Weights of a small image classifier.
Model: 64-pixel images, depths [2, 5, 5], widths [64, 128, 256].
Rows from block 8 of a small image classifier, named by matrix and row number. Rows with one number belong to one neuron. Each number is 128 + 24 x the weight over its row's rms, rounded and kept within 0 to 255. All counts start at 0.
After each neuron's rows are labels from the 100 images, of 14976, where the neuron reaches its highest value: "strongest on" is what is common among them. Only what is clearly more common there than usual is listed. The data: procedural textures in two colours, tilted and lit.
# fc1: MLP up (model.blocks.8.mlp.fc1.weight, 1024x256), inputs 86-171
# fc2: MLP down (model.blocks.8.mlp.fc2.weight, 256x1024, transposed), outputs 86-171

fc1.66 [128 129 116 128 128 128 128 140 128 128 130 128 128 128 128 127 255 128 128 129 128 128 129 143 128 125 129 128 121 126 127 126 132  99 128 128 128 128 130 128 129 128 130 128 129 178 128 128 133 128 128 129 127 128 127 127 127 130 128 124 128 128 129 128 128 128 128 129 129 127 128 128 128 127 128 128 128 164 127  33 128 128 127 128 128 128]
fc2.66 [136 132 133 103 128 128 255 129 130 135 117 128 119 130 124 126 128 128 128 126 136 128 128 123 127 128 128 127 147 128 135 128 128 126 128 114  95 126  79 129 130 128 125 104 122 128 127 128 128 120 128 132 129 128 128 120 128 115 151 128 128 129 100 128 129 140 128 138 129 126 131 127 117 130 128 124 127 128  20 143 128 128 125 105 128 128]
strongest on: white; ground colour: white; pink; ground colour: pink

fc1.390 [105 127 129 128 128 131 144 122 129 130 127 126 124 132 128 131 128 131 128 127 132 128 128 128 128 128 138 127 247 129 131 128 122 128 128 128 122 133  70 128 129 128 127 127 125 129 123 126 128 118 127 129 128 132 127   0 138 128 122 132 129 127 126 129 121 129 127 128 127 120 128 128 123 128 129 128 134 129 101 128 123 128 130 127 123 126]
fc2.390 [130 131 137 116 130 152  84 134 151 131 119 141 118 128 120 130 128 130 128 129 174 132 130 130 107 128 128 135  86 128 131 127 127  97 129 255  97 141 127 158 132 127 126 124 128 114 123 120 128 128 128 128 125 127 133 128  98 127 136 105 126 132 101  46 128 128 115 137 127 128 128 134 125  65 176 129 132 139 114 126 235 128 125 123 121 128]
strongest on: brown; ground colour: brown; white; pattern colour: white

fc1.285 [125 130 128 128 128 126 128 226 128 128 128 128 128 129 128 255 128 128 128 128 128 129 128 127 128 130 128 130 171 128 131 128 128 128 128 128 128 127 128 126 128   0 128 128 128 128 132 128 129 131 128 122 128 128 128 128 125 122 128 128 128 126 128 127 127 127 128 128 128 128 127 128 129 116 128 128 128 128 131 130 130 128 129 125 128 128]
fc2.285 [128 129 128 126 128 127 128 128 129 129 124 127 128 128 128 127 131 128 128 129 128 128 128 128 128 128 128 128 131 128 128 128 124 128 128 128 126 128 128 132 128 128 126 128 129 128 138 129 133 133 128 129 128 128 128 129 128 128 128 128 128 128 128 128 128 128 128 128 127 129 128 128 114 126 131 128 132 130 120 127 122 129 127 129 127 128]
strongest on: blue; pattern colour: blue; white; ground colour: white

fc1.581 [128 128 127 128 128 131 128 126 128 128 121 127 128 127 122 141 127 126 121 128 130 128 129 128 129 129 128 128 127 129 128 125 108 128 128 117 123 128  14 126 128 131 128 128 118 143 120 125 127 126 128 127 128 128 128 126 128 125 128 129 128 129 128 131 126 127 128 128 129 128 128 128 129 131 128 128 128 128 126 127 125 128 128 128 128 128]
fc2.581 [128 127 163 126 187 153 127 133 156 156 157 136 124 128 131 128 140 129 130  72 130 128 129 127 129 128 132 157 129 137 138 153 126 126 121 124 123 154 128 121 126 153 122 114 128 132 127 126 128 131 128 125 136 130 128 127 120 129 131  82 122 128 107 121 136 128 121 127 136 110 128 129 126  10 163 128 128 128 127 120 180 142 122 116 110 128]
strongest on: teal; pattern colour: teal; ground colour: brown

fc1.60 [128 129 129 129 132 128  80 127 128 125 129 123 130 128 130 128 136 144 122 128 141 129 129 128 128 142 130 127 128 129 125 128 123 127 127 114 128 132 128 127 127 127 127 128 109 128 128 128  97 129 128 135 120 128 140 157 129 134 122  39 127 122 140 111 124 128 128 127 128 133 128 128 119 133 128 128 129 129 127 120 255 128  91 136 128 137]
fc2.60 [128 125   1 119 133 128 132 128 127 135 132 128 124 127 117 128 132 128 128 132 128 129 130 125 131 129 130 128 130 128 129 133 126 127 177 132 124 128 128 128 128 128  96 125 128 129 131 137 126 127 128 130 128 129 127 129 128 124 131 138 128 128 123 132 128 140 128 128 130 128 124 128 126 133 126 114 125 128 128 123 105 128 117 128 128 128]
strongest on: green; pattern colour: green

fc1.223 [134 129 180 129 128 131 129 229 128 125 128 127 129 123 127 128 128 127 127 128 128 128 128 128 128 132 137 129 242 127 128 128 129 129 128 126 129 129 126 130 135 128 129 130 129 135 131 126 130 139 128 130 128 128 128 128 127 129 128 127 128 215 128 129 131 129 127 128 129 128 127 127 128 129 128 128 129 129 128 128 126 128 127 128 128 130]
fc2.223 [104 132 130 122 133 129 124 128 132 129 129 125 121 255 127  28 131 130 133 125 127 131 128 130 130 132 133 128 128 129 133 128 125 127 128 127 127 130 124 124 128 128 126 128 127 127 126 128 131 128 130 118 122 127 128 119 127 126 128 127 117 130 122 128 128 128 121 132 126 126 128 124 118 128 129 141 128 128 175 127 163 133 127 123 120 128]
strongest on: orange; ground colour: orange; pattern colour: orange

fc1.312 [128 128 128 128 128 129 128 128 128 128  83 127 128 128 128 128 128 128 128 128 128 128 128 128 128 128 128 128 128 128 128 128 128 128 128   0 128 128 128 128 128 132 128 128 128 159 128 128 131 128 128 128 129 128 128 128 128 128 128 128 128 128 128 128 128 128 128 126 128 128 128 128 128 129 128 128 128 129 128 128 128 128 128 128 128 128]
fc2.312 [124 130 187 115 125 222 124 126 129 133 194 144 128 158 128 123 132 129 136  82 128 128 128 118 135 163 129 135 136 135 150 122 115 120 122 128 114 130 162 128 129 127 122 103 129 128 128 105 129 142 128 131 121 128 127  95 126 100 156 128 127 129  69 120 139 135 108 129 149 128 130 126 122  67 132 128 105 128 121 123 185 132 116  76  83 128]
strongest on: red; orange; pattern colour: red

fc1.713 [130 128 128 128 128 129 128 127 129 128 130 119 130 128 128 128 139 128 119 128 128 129 128 127 128 128 128 125 210 129 108 137 127 116 127 128 129 128 128 128 126 129 127 128 129 126 130 128   0 128 128 127 128 128 129 151 131 138 128 129 128 124 128 121 128 128 128 128 152 131 128 128 123 142 125 127 128 128 133 128 128 128 129 146 128 128]
fc2.713 [127 115 139 125 127 126 139 126 125 131 128 128 141 131 125  91 159 128 129 128 141 128 128 129 171 147 132 125 130 128 129 129 128 124 129 122  71 136 122 127  95 133  96  94 120 128 146 129 126 136 128 130 129 130  99 125 127 130 157 129 140 118 174 128 132 128 128 127 139 119 128 126 121  48 111 106  23 129 125 109 126 127 125 129 155 128]
strongest on: black; pattern colour: black

fc1.53 [199 129 127 128 128 127 128 255 128 128 128 128 128 122 128 127 126 129 128 136 126 128 128 125 129 128 129 128 135 122 128 126 130 128 128 128 128 128 133 130 135 128 131 130 130 128 130 128 132 132 127 129 128 129 128 126 116 130 128 128 128 128 128 120 129 133 128 128 128 127 129 128 130 104 128 130 128 128 128 128 128 128 125 128 128 128]
fc2.53 [ 95 129 141 125 129 129 131 127 128 129 133 127 128 255 121 127 130 128 136 124 128 128 140 130 129 135 133 126 127 128 129 128 128 127 128 118 122 101 131 128 127 127 127 128 128 129 127 128 129 129 128 129 128 128 127 127 132 125 128 130 110 129 125 138 129 128 128 128 128 128 131 125 117 172 128 137 128 128 138 128 128 136 124 128 128 128]
strongest on: orange; purple; pattern colour: orange; ground colour: purple

fc1.19 [129 132 122  94 102 128 109 122 128 129 128 139 127 130 126 145 128 128 122 133 128 128 122 128 128 124 125 128 135 128 128 128 109 128 128  12 127 126 127 128 128 129 128 128 118 127 126 128   3 120 128 151 128 123 126 129 131 124 133 107 132 130 128 126 129 159 129 133 129 150 128 132 129 123 128 128 128 202  75 130 128 133 144 128 128 124]
fc2.19 [129 125 135 128 131 130 128 128 118 132 128 126  90  97 116 128 131 128 125 136 130 126 128 119 128 128   0 128 139 128 132 140 122 128 131 128  91 128 128 134 126 102 100 128 124 128 134 135 138 128 128 105 128 127 128 130  88 130 128 142 126 126 128 127 128 118 128 128 127  77 127 145 128 121 133 127 110 128 127 126 127 132 127 129 122 128]
strongest on: purple; pattern colour: purple; green; ground colour: green

fc1.271 [130 128 130 103 120 128 133 130 127 128 127 128 128  76 126 127 128 127 127 128 127 128 125  40 129 129 132 126 127 128 128 128 129 133 128 127 129 127  99 127 128 128  77 128 128 125 136  61 128 231 125 129 129 128 129 133 121 128 131 132 128 127 125 137 128 135 126 103 129 142  94 128 128 130 115 128 110 161 129 128 140 124  35 128 128 128]
fc2.271 [126 128 140 132 128 133 128  38 131 128 136 128 128 255 128 127 133 128 120  88 123 130 128 128 140 129 132 128 128 128 130 128 119 128 128 127 135 141 128 122 128 128 128 122 128 141 124 128 128 128 128 128 125 126 127 123 128 124 128 130 124 132 128 128 133 128 128 128 128 127 127 128 128 126  77 129 129 127 255 172 129 128 113 130 127 128]
strongest on: brown; ground colour: blue; pattern colour: brown; pattern colour: orange

fc1.75 [127 156 128 128 128 128 128 255 128 128 128 128 128 128 128 128 128 128 128 128 128 128 128 128 128 128 128 128 128 128 128 128 101 128 128   0 128 128 130 128 128 128 128 128 129 255 128 128 129 128 128 128 128 128 128 128 128 128 128 128 128 128 128 128 128 128 128 128 128 128 128 128 128 129 128 128 128 128 127 128 128 128 128 128 128 128]
fc2.75 [129 129 129 119 125 121 129 129 130 131 106 126 109 128 120 128 128 129 123 134 127 129 130 231 115 124 129 127 166 130 124 122 107 126 128 125 126 122 130 151 128 128 128 128 137 129 151 127 255 146 127 128 140 128 129 131 128 130 132 128 127 131 128 125 154 130 129 134  91 133 133 120 142 100 131 128 128 128 101 130 129 127 119 126 132 128]
strongest on: orange; blue; ground colour: orange

fc1.439 [138 128 118 136 134 128 131 255 123 120 130 129 132 128 130 124 126 127 128 127 121 125 129 125 115 127 128 128 124 118 128 132 131 129 129 132 133 127 127 128 129 128 128 132 137 125 140 128 124 132 128 128 118 129 129 143 127 131 128 132 130 122 128 117 131 127 128 128 138 131 123 128 127 138 124 124 124 123 141 130 168 128 127 128 129 126]
fc2.439 [128 104 129  97 126  82 146 128 110 129 126 127 137 134 128   0 128 128 128 134 129 125 127 126 137 121 140 127 177 128 101 130 121 120 136 128 125 134 146 139 129 129  65 121 155 170 188 132 116 125 125 133 128 137  99 181 129 140 128 128 128 104 128 121 130 140 131 106 116 136 130 125  99 112 113 116 104 127 139 126 128 128 120 121 128 128]
strongest on: blue; pattern colour: blue; ground colour: purple

fc1.521 [127 128 128 127 128 128 128 155 128 129 127 128 128 129 128 134 128 128 128 134 128 128 131 129 128 129 126 132 129 128 128 128  72 127 103 126 126 128 128 128 127 128 128 128 127 128 127 128 123 128 128 128 129 128 128 127 121 128 128 129 127 128 128 128 124 128 128 128 128 129 129 128 129 128 137 128 129 129 128 127 127 129 129 128 128 128]
fc2.521 [129 130 132 118 131 140 103 128 141 152 120 125 105 128 125 130 136 128 128 128 130 128 128 136 126 130 131 124 130 128 134 129 129 128 129 127 124 163 120 128 128 129 123 127 127 125 116 130 134 128 128 132 124 128 136 126 127 141 128 112 128 130 121 124 145 128 128 128 128  97 128 124  94  88 136 131 128 132  71 106 129 128 126 127 124 128]
strongest on: purple; pink

fc1.717 [116 129 128 126 128 126 130 125 127 129 123 127 128 129 128 127 128 131 128 127 128 128 128 128 129 127 127 128 191 130 128 128   0 127 127 129 125 128 129 127 127 128 126 125 128 143 123 129 128 122 127 129 128 130 127 126 128 128 128 129 127 128 128 128 123 133 130 128 128 128 129 128 127 129 127 129 128 128 120 128 255 130 128 128 128 128]
fc2.717 [132 127 152 138 141 187 114 128 148 139 128 136 115  92 128 225 130 128 129 127 134 132 127 128 128 154 128 126 127 153 164 128 127 124 129 127  95 143 125 128 129 125 124 126 107 126 123 123  99  96 128 143 128 128 128 120 128 105 133 126 125 128  62 133 131 137  93 131 147 116 131 171 127  78 156 127 133 127 128 111 124 134 116  69 117 128]
strongest on: brown; green; pattern colour: green; ground colour: brown

fc1.351 [128 128 128 129 128 132 128 157 128 128 106 128 126 128 128 129 129 128 128 127 128 128 128 128 128 128 128 128 128 126 129 128  41 128 128 129 128 128 128 128 128 128 128 128 128 128 118 128 129 128 128 128 128 128 128   0 128 128 128 129 128 128 128 128 128 128 128 128 126 128 127 127 128 129 128 128 128 129 127 128 127 128 128 128 128 129]
fc2.351 [129 149 132 128 129 180 137 131 193 129  96 126 132 129 127 147 127 128 132 128 151 129 130 132 120 142 165 128 167 128 128 149 144 126 122 108  97 162  72 187 131 145 128 127 129 132  97 128 125 132 127 130 122 128 192 135 128 141 143 113 143 129 127 128 134 128 128 129 130 132 135 127 127   0 216 131 143 139 123 110 134  88 123 129 129 128]
strongest on: teal; grey; pattern colour: teal; ground colour: grey

fc1.763 [128 128 128 128 128 128 128 241 128 128 128 128 128 127 128 128 128 128 128 128 128 128 128 128 128 128 128 128 196 128 128 128 127 128 128 128 128 128 128 128 128 128 128 128 128 128 128 128 127 128 128 128 128 128 128 128 128 128 128 128 128 128 128 128 128   0 128 128 128 128 128 128 128 128 131 128 128 128 127 128 127 128 128 128 128 128]
fc2.763 [ 94 131 125 123 127 124 128 139 169 136 128 128  80 126 128 136 128 128 132 132 131 128 121 131 129 128 128 141 132 128 128 127  14 129 128 126 118 174 157 128 128 128 128 127 128 129 114 128 207 124 127 128 173 128 125 128 128 130 101 122 126 130  73 126 129 144 134 127 153 131 127 125  69 128 128 128 128 132 117  50 128 126 121 121 126 128]
strongest on: purple; green; pattern colour: purple

fc1.127 [123 128 128 127 128 128 129 172 128 129 122 128 137 128 128 255 133 127 129 128 129 126 125 128 128 129 124 128 133 121 130 128 128 129 128 121 125 128 128 128 128 128 127 129 126 128 127 128 128 127 128 128 133 127 126 126 125 127 128 128 128 128 129 128 130 135 126 128 128 128 129 128 128 125 128 128 128 131 127 107 128 128 128 129 128 133]
fc2.127 [120 129 132 127 128 128 177 129 131 128 128 129 129 138 128 121 129 128 131 130 129 128 128 126 123 128 130 132 147 126 134 139 128 128 134 122 125 128 120 132 128 132 119 122 127 128 128 128 144 128 128 129 119 132 128 121 128 128 129 129 128 126 127 127 128 128 128 127 129 144 107 128 112 128 136 126 130 128 137 136 128 129 126 126 122 128]
strongest on: white; teal; ground colour: teal

fc1.735 [128 126 255 117 129 108 126 128 128 136 128 128 128 129 129 127 128 128 127 127 130 128 128 128 134 128 128 130 255 128 128 128 127 128 128 128 121 128 125 128 128 128 126 128 127 138 127 128  47 126 128 128 128 133 124 123 128 127 131 123 128 166 128 123 128 128 128 125  54 198 128  32 128 112 128 128 124 128 122 129 144 148 128 120 128 127]
fc2.735 [130 117 137 128 137 130 121 103 130 132 128 126 107 126 128 130 129 130 123 128 130 128 113 128 142 128  48 130 129 131 126 129 122 127 129 135 125 132 124 128 128 125 127 128 128 128 250 129 128 128 128  98 141 127 128 137 129 128 130 127 126 124 126 128 128 128  24 129 130 127 128 130 124 128 127 128 124 128 126 125 128 140 127 129 128 128]
strongest on: grey; pattern colour: grey; ground colour: orange; pattern colour: brown

fc1.451 [128 128 128 128 128 128 128 131 128 128 128 128 128 128 128 128 126 128 128 128 128 128 128 128 128 128 127 128 128 128 128 128 128 128 128 130 128 128 128 128 128 128 128 129 128 128 128 128 127 128 128 128 128 128 128 128 128 128 128 128 128 127 128 128 128 128 127 128 128 128 128 128 128 129 128 128 128 201 128 128 128 128 128 128 128 127]
fc2.451 [128 128 148 120 128 128 127 106 110 132 149 128 128 138 128 120 144 128 130 132 131 128 127  89 131 140 127 128 179 130 142 133  83 127 128 129 100 128 128 109 128 144  99 123 125 127 133 127 114 128 128 131 122 128 130 119 124 125 134 132  88 129  84 111 104 130 128 122 181 126 107 136 123 129 127 124 107 128 150 124 128 134 123 131  87 128]
strongest on: black; orange; pattern colour: black; ground colour: black

fc1.262 [128 128 128 128 128 128 128 255 128 128  30 128 128 128 128 128 128 128 128 128 128 128 128 128 128 128 128 128 140 128 128 128 128 128 128 128 128 128 128 128 128 128 128 128 128 128 128 128 128 128 128 128 128 128 128 128 128 128 128 128 128 128 128 128 128 128 128 128  96 128 128 128 128 128 128 128 128 128 128 128 128 128 128 128 128 128]
fc2.262 [125 128 129 128 128 126 141  92 128 132 134 124 128 142 113  71 143 128 129 113 112 128 128 130 148 130 128 126 152 128 130 157 136 128 129 130 139 125 126 126 128 166 127 115 128 128 135 128 178 150 128 130 128 128 128 120 128 128 128 139 117 134 132 129 134 128 129 126  73 128 127  81  92 229 120 129 126 128 127 144 125 129 118 135 122 128]
strongest on: orange; black; ground colour: orange; pattern colour: black

fc1.264 [128 139 128 128 128 129 129 180  98 128  12 128  69 112 127 128 129 127 130 127 127 128 128 117 128 129 191 128 128 128 128 128 128 128 128 128 128 127 125 160 128 128 122 128 128 127 144 132  66 203 130 128 128 129 128 128 128 127 135 128 131 122 128 126 128 127 124 128 129 128 128 128 127 126 126 127 122 127 129 131 129 128 128  32 128 152]
fc2.264 [129 130 128 128 133 127 128  88 128 133 128 128 128 128 127 128 128 129 128 128 130 129 125 129 127 184 128 130 129 129 129 115 126 128 128 255 126 129 128 127 128 127 128 127 129 128 127 140 129 128 102 195 128 128 128 130 128 128 128 128 127 130 126 128 128 129 128 128 128 116 129 128 129 127 128 129 128 128 127 201 123 128 128 128 128 128]
strongest on: blue; ground colour: blue; pattern colour: purple; pattern colour: black

fc1.215 [128 128 148 127  84  92  74 221 139 128 128 128 128 101 166 131 157 128 202 101 129 128 128 128 133 130 128 129 186 128 122 128   0 129 128 128 128 128 128 128 127 128 128 129 127 128 126  84  73 128 128 116 141 127 120 128 130 128 128 127 128 128 114 128 128 128 127 128 128 128 128 128 128 128 128 141 135 134 128 128 128 174 135 128 128 128]
fc2.215 [128 128 128 127 139 127 128 127 128 139 131  88 121 128  77 128 128 128 128 124  54 128 128 128 157 128 128 124 128 128 128 128 157 128 128 100 128 128 128  66 128 128 129 127 128 128 128 136 202 128 128 128 129 128 124 128 138 129 128 128 128 128 126 136 129 129 128 129 134 128 134 128 107 129 128 128 115 126 128 128 128 139 128 126 124 128]
strongest on: grey; ground colour: grey; pattern colour: grey; furry

fc1.677 [128 128 128 128 128 128 128 255 128 128 128 128 128 128 128 128 128 128 128 128 128 128 128 128 128 128 128 128 128 128 128 128 128 128 128 128 128 128 128 128 128 128 128 128 128 154 128 128 128 128 128 128 128 255 128 128 128 128 128 128 128 128 128 128 128 128 128 128 127 128 128 128 128 128 128 128 128 128 128 128 122 128 128 128 128 128]
fc2.677 [128 175 128 128 128 110 128   0 119 137 132 124 128 128 128 123 128 128 180 130 129 128 127 139 128 143 127 125 121 128 135 127 129 128 128 118 125 127 129 128 129 169 128 128 127 152  75 128 123 127 128 128 158 128 128 105 128 128 128 128 126 129 127 131 127 128 128 127  62 127 128 130 129 139 129 128 128 128 121 126 129 128 128 128 128 128]
strongest on: orange; ground colour: orange

fc1.474 [128 128 156 131 128 128 129 159 128 128 128 128 128 128 128 127 176 126 125  82 128 127 128 128 128 128 160 193 128 127 128 128 128 128 128 128 132 128 128 130 128 128 130 128 128 157 129  68 128 136 128  30 128 128 128 128 136 123 131 128 129 128 133 186 130 128 128 128 128 128 128 118 161  29 128 128 128 128 128 128 128 111 128 106 128 128]
fc2.474 [128 129 128  86 128 128 128 128 128 142 128 128 128 126 127 128 128 129 128 158 154 128 128 128 123 128 110 129 131 133 126 128 128 126 128 166   0 130 128 127 128 126 127 128 129 109 128 128 127 126 128 128 127 128 128 128 128 128 130 129 128 131 128 128 117 128 128 183 128 128 140 128 128 127 128 128 128 130 124 128 128 128 128 128 123 128]
strongest on: teal; blue; ground colour: teal; pattern colour: teal

fc1.257 [129 133 128 128 127 120 128 128 128 128 128 128 129 128 120 125 125 127 128 128 124 127 125 118 130 127 114 127 129 128 128 128 128 128 127 128 134 128 130 126 126 128 128 126 136 128 140 130 129 196 130 134 129 127 126 114 117 128 179 128 121 128 127 128 131 128 128 128   0 128 129 128 126 128 121 128 127 121 131 131 129 129 128 128 127 128]
fc2.257 [146 117 128 116 126 117 136 128 129 133 125 128 129 129 137 128 128 128  45 137 129 117 129 134 126 118 127 128 147 125  98 128 119 124 168 127 125 134 130 131 129 138 128 140 140 128 164 129 128 126 125 121 116 128 129 255 128 147 129 128 130 128 128 123 133 128 130 132 128 129 132 126  75 131 134 129 129 130 123 127 130 132 128 145 128 128]
strongest on: white; ground colour: white; black; pattern colour: black

fc1.325 [127 128 128 128 128 128 128 164 128 128 129 128 127 128 128 128 128 128 128 128 128 128 128 128 128 128 128 128 128 128 128 128   0 128 128 129 127 128 128 128 128 128 128 128 128 128 127 128 128 128 128 128 128 129 128 126 128 128 128 130 128 128 128 128 128 129 129 128 123 128 128 128 128 129 128 128 128 129 126 128 128 128 128 128 128 128]
fc2.325 [128 124 140 129 130 226 114 131 179 134 124 128 121 126 131 172 128 128 131 126 152 128 126 126  99 154 127 128 118 129 136 126 108 114 128 128 113 173 123 129 129 130 126 125 122 114 119 127 129 110 128 129 134 128 127 112 128 127 128 123 127 129  91 126 137 128 124 123 255 128 130 150 125 127 190 124 129 126 131  79 177 130 124 120 128 128]
strongest on: grey; brown; ground colour: grey; ground colour: brown

fc1.641 [128 128 129 129 128 111 128 128 126 128 129 128 128 132 128 128 127 212 128 118 128 128 128 121 135 128 128 128 255 127 130 128 129 129 128 127 130 128 128 126 123  75 128 128 128 152 128 128  86 128 128 127 128 128 120 132 128 128 128 131 128 117 120 136 129 124 128  99 126 128 128 116 129 138 115 137 122 127 127 133 128 129 125 127 128 128]
fc2.641 [136 108 130 123 137 134 118 115 101 131 127 127 107 124 140  54 129 128  19 128 134 128 126 128 131 124 128 129 128 128 124 128 123 121 129 203 127 159 128 128 122 126 125 128 128 129 255 128 126 185 129  97 128 125 128 133  92 129 134 127 122 129 120  21 128 129 123 130 128 128 128 129 115 117 130 126 128 129 120 125 128 138 128 128 126 128]
strongest on: brown; pattern colour: brown; white; ground colour: white

fc1.637 [129 128 124 128 128 127 131 198 122 128 130 128 127 127 128 135 118 128 131 128 128 123 102 125   0 128 126 128 127 124 136 129 128 131 129 129 138 128 126 125 128 128 128 128 135 125 134 134 133 132 128 136 128 128 128 128  92 129 124 128 125 124 126 129 131 128 128 127 108 128 126 126 128 129 126 128 127 112 128 128 125 129 122 119 124 128]
fc2.637 [150 124 137  48 120 112 169 106 130 129 123  69 140 172 130 106 128 128 115 147 128 106 128 126 123 109 128 118 174 123  69 139 119  57 151 128 122 129 127 135 129 255  83 126 130 128 166 125 133 126 120 128 127 130 128 188 138 159 129 128 133 128 137  47 130 131 130 128 124 156 126 126 115 128 134 128 134 129 127 128 129  28 128 170 132 128]
strongest on: white; ground colour: white; blue; pattern colour: blue

fc1.182 [128 125 128 129 129 130 128 125 126 126 129 129 128 129 128 128 126 128 129 135 255 129 127 127 127 128 128 122 176 128 131 131 128 128 128 128 130 130 128 128 123 123 123 129 130 128 130 128 122 124 129 127 126 127 130 129 128 129 127 131 129 127 128 124 125 130 127 128 128 126 126 129 127 134 128 124 128 126 128  90 141 128 128 129 128 125]
fc2.182 [130 123 127 128 146  85 128 128 125 131 128 128 130 127 129 124 129 128 128 128 129 128 127 127 148 128 128 128 129 128 128 128 119 125 134 128 126 130 127 123 116 128  88  99 128 128 130 132 127 128 128 128 128 128 123 147 128 128 132 128 128 128 128 127 129 128 137 122 132 128 127 128 107 132 114 105  90 128 183 123 114 137 128 128 128 128]
strongest on: green; ground colour: green; black; pattern colour: black

fc1.429 [248 128 128 122 128 128 128 128 127 128 131 128 105 128 128 128 128 128  81 127 136 129 131 127 128 117 200 129 141 232 130 128 127 133 128 128 128 130 128 128 147 128 128 122 101 129 120 120 128 126 120 128 128 130 128 128 128 127 128 125 128 223 128 128 127 114 129 132 117 110 127 128 127 124 127 128 126 149  62 129 129 128   0 124 128 123]
fc2.429 [131 128 128 128 128 128 129  85 116 123 128 184 128 129 128 123 128 128 128 136 126 123 128 128 136 128 128 128  63 116 128 128 128 128 128 178 128 128 128 128 128 128 128 128 128 128 133 130 128 166 129 127 128 126 128 128 123 128 127 128 128 128 128 128 128 127 128 128 128 128 123 128 128  78 120 128 127 124 158 128 127 128 127 128 125 128]
strongest on: brown; white; ground colour: white; ground colour: brown

fc1.510 [126 128 128 128 128 129 128 255 128 128 128 128 128 128 128 134 128 128 128 128 135 128 128 106 123 129 128 128 127 128 133 128 128 128 128 128 128 128 128 125 128 129 128 124 126 128 128 128 130 128 128 127 128 128 128 121 125 123 128 129 128 127 127 131 128 128 128 128 129 128 128 129 129 123 128 128 128 128 129 128 125 128 128 127 126 133]
fc2.510 [128 123 142 125 135 141 123 126 134 133 191 125 128 128 131 127 128 128 128 109 128 128 130 115 129 128 135 132 131 131 131 126 123 121 124 124 123 129 129 121 128 145 125 117 130 132 127 124 128 130 127 129   0 135 129 128 128 131 131 124  95 128  85  21 137 129 124 131 147 127 128 126 102 107 144 130 127 127 128 126 197 145 119 114  89 128]
strongest on: red; ground colour: red

fc1.446 [128 128 128 128 128 128 128 172 128 128 114 128 128 128 128 128 129 128 128 128 128 128 128 128 128 128 128 128 128 128 128 128 128 128 128   0 128 128 128 128 128 128 128 128 128 128 128 128 128   0 128 128 128 128 128 128 128 128 128 128 128 150 128 128 128 128 128 128 128 128 128 128 128 128 130 128 128 128 128 128 129 128 128 128 128 129]
fc2.446 [124 133 126 126 135 162 132 118 143 132 128 136 118 132 126 126 128 128 134 128 170 128 128 138 129 128 128 126 120 128 137 127 121 126 128 128  31 137 134 126 128 126 128 127 128 128 120 129 128 128 128 134 128 128 125 116 128 129 147 130 128 130 102 129 129 128 128 129 147 128 136 127 128 113 151 126 125 128  89 108 127 128 117  91 127 128]
strongest on: teal; pattern colour: teal; ground colour: white

fc1.580 [128 128 128 128 128 128 128 200 128 128 128 128 128 128 128 128 128 128 128 128 128 128 128 128 128 128 128 128 128 128 128 128 128 128 128 128 128 128  56 128 128 128 128 128 128 128 128 128 127 128 128 128 128 128 128 128 128 128 128 128 128 128 128 128 128 128 128 128 128 128 128 128 128 128 128 128 128 128 128 128 128 128 128 128 128 128]
fc2.580 [128 126 155 119 136 176 127 122 126 140 131 126 128 128 128 125 131 128 128 132 128 128 128 127 140 128 130 128 138 132 129 127 107 121 123 118 112 174 130 128 129 128 125 123 128 133 135 129 126 128 128 131 127 128 128 124 128 130 134 125 126 128  94  98 155 129 128 128 144 125 127 128 119  11 134 127 118 126 136 104 143 132 104 122 126 128]
strongest on: teal; pattern colour: teal

fc1.152 [128 128 128 128 128 128 128 149 128 128 128 128 128   0 128 128 128 128 128 128 128 128 128 128 128 128 128 128 128 128 128 128 126 128 128  85 128 128 128 128 128 128 128 128 128 128 128 128 128 128 128 128 128 128 128 128 129 128 128 128 128 128 128 128 128 128 128 128 128 128 128 128 128 128 127 128 128 244 128 128 128 128 105 128 128 128]
fc2.152 [128 131 128 128 128 128 127 128 127 128 129 128 128 147 128 112 128 128 129 128 128 128 128 128 128 128 128 128 128 128 130 122 127 128 128 127 126 180 127 126 128 128 128 127 127 128 125 127 128 128 128 130 128 128 128 123 128 128 128 128 128 128 129 128 134 128 128 128 125 131 128 121 127 128 128 129 127 128 128 128 128 126 128 128 129 128]
strongest on: teal; orange; ground colour: orange; ground colour: teal

fc1.65 [128 128 128 128 128 128 128 138 128 128 128 128 128 128 128 148 128 128 128 128 128 128 128 128 128 128 128 128 128 128 128 128 128 128 128   0 128 128 128 128 128 128 128 128 128 128 128 128 128 128 128 128 128 128 128 127 128 128 128 128 128 128 128 128 128 128 128 128 128 128 128 128 128 127 128 128 128 130 128 128 130 128 128 128 128 128]
fc2.65 [128 133 145 117 125 129 134 126 128 149 127 128  94 138 118 124 127 128 137 128 131 128 128 134 130 130 121 122 187 128 194 128 128 118 128  51  49 126 132 128 130 128 124  79 128 128  87 137 129 114 128 133 143 128 117 106 128 112 213 128 130 128  90 120 135 128 128 150 127 114 147 125 114 128 130 127  74 128 114 124 128 129 122  32 126 128]
strongest on: black; pattern colour: black; pink; ground colour: pink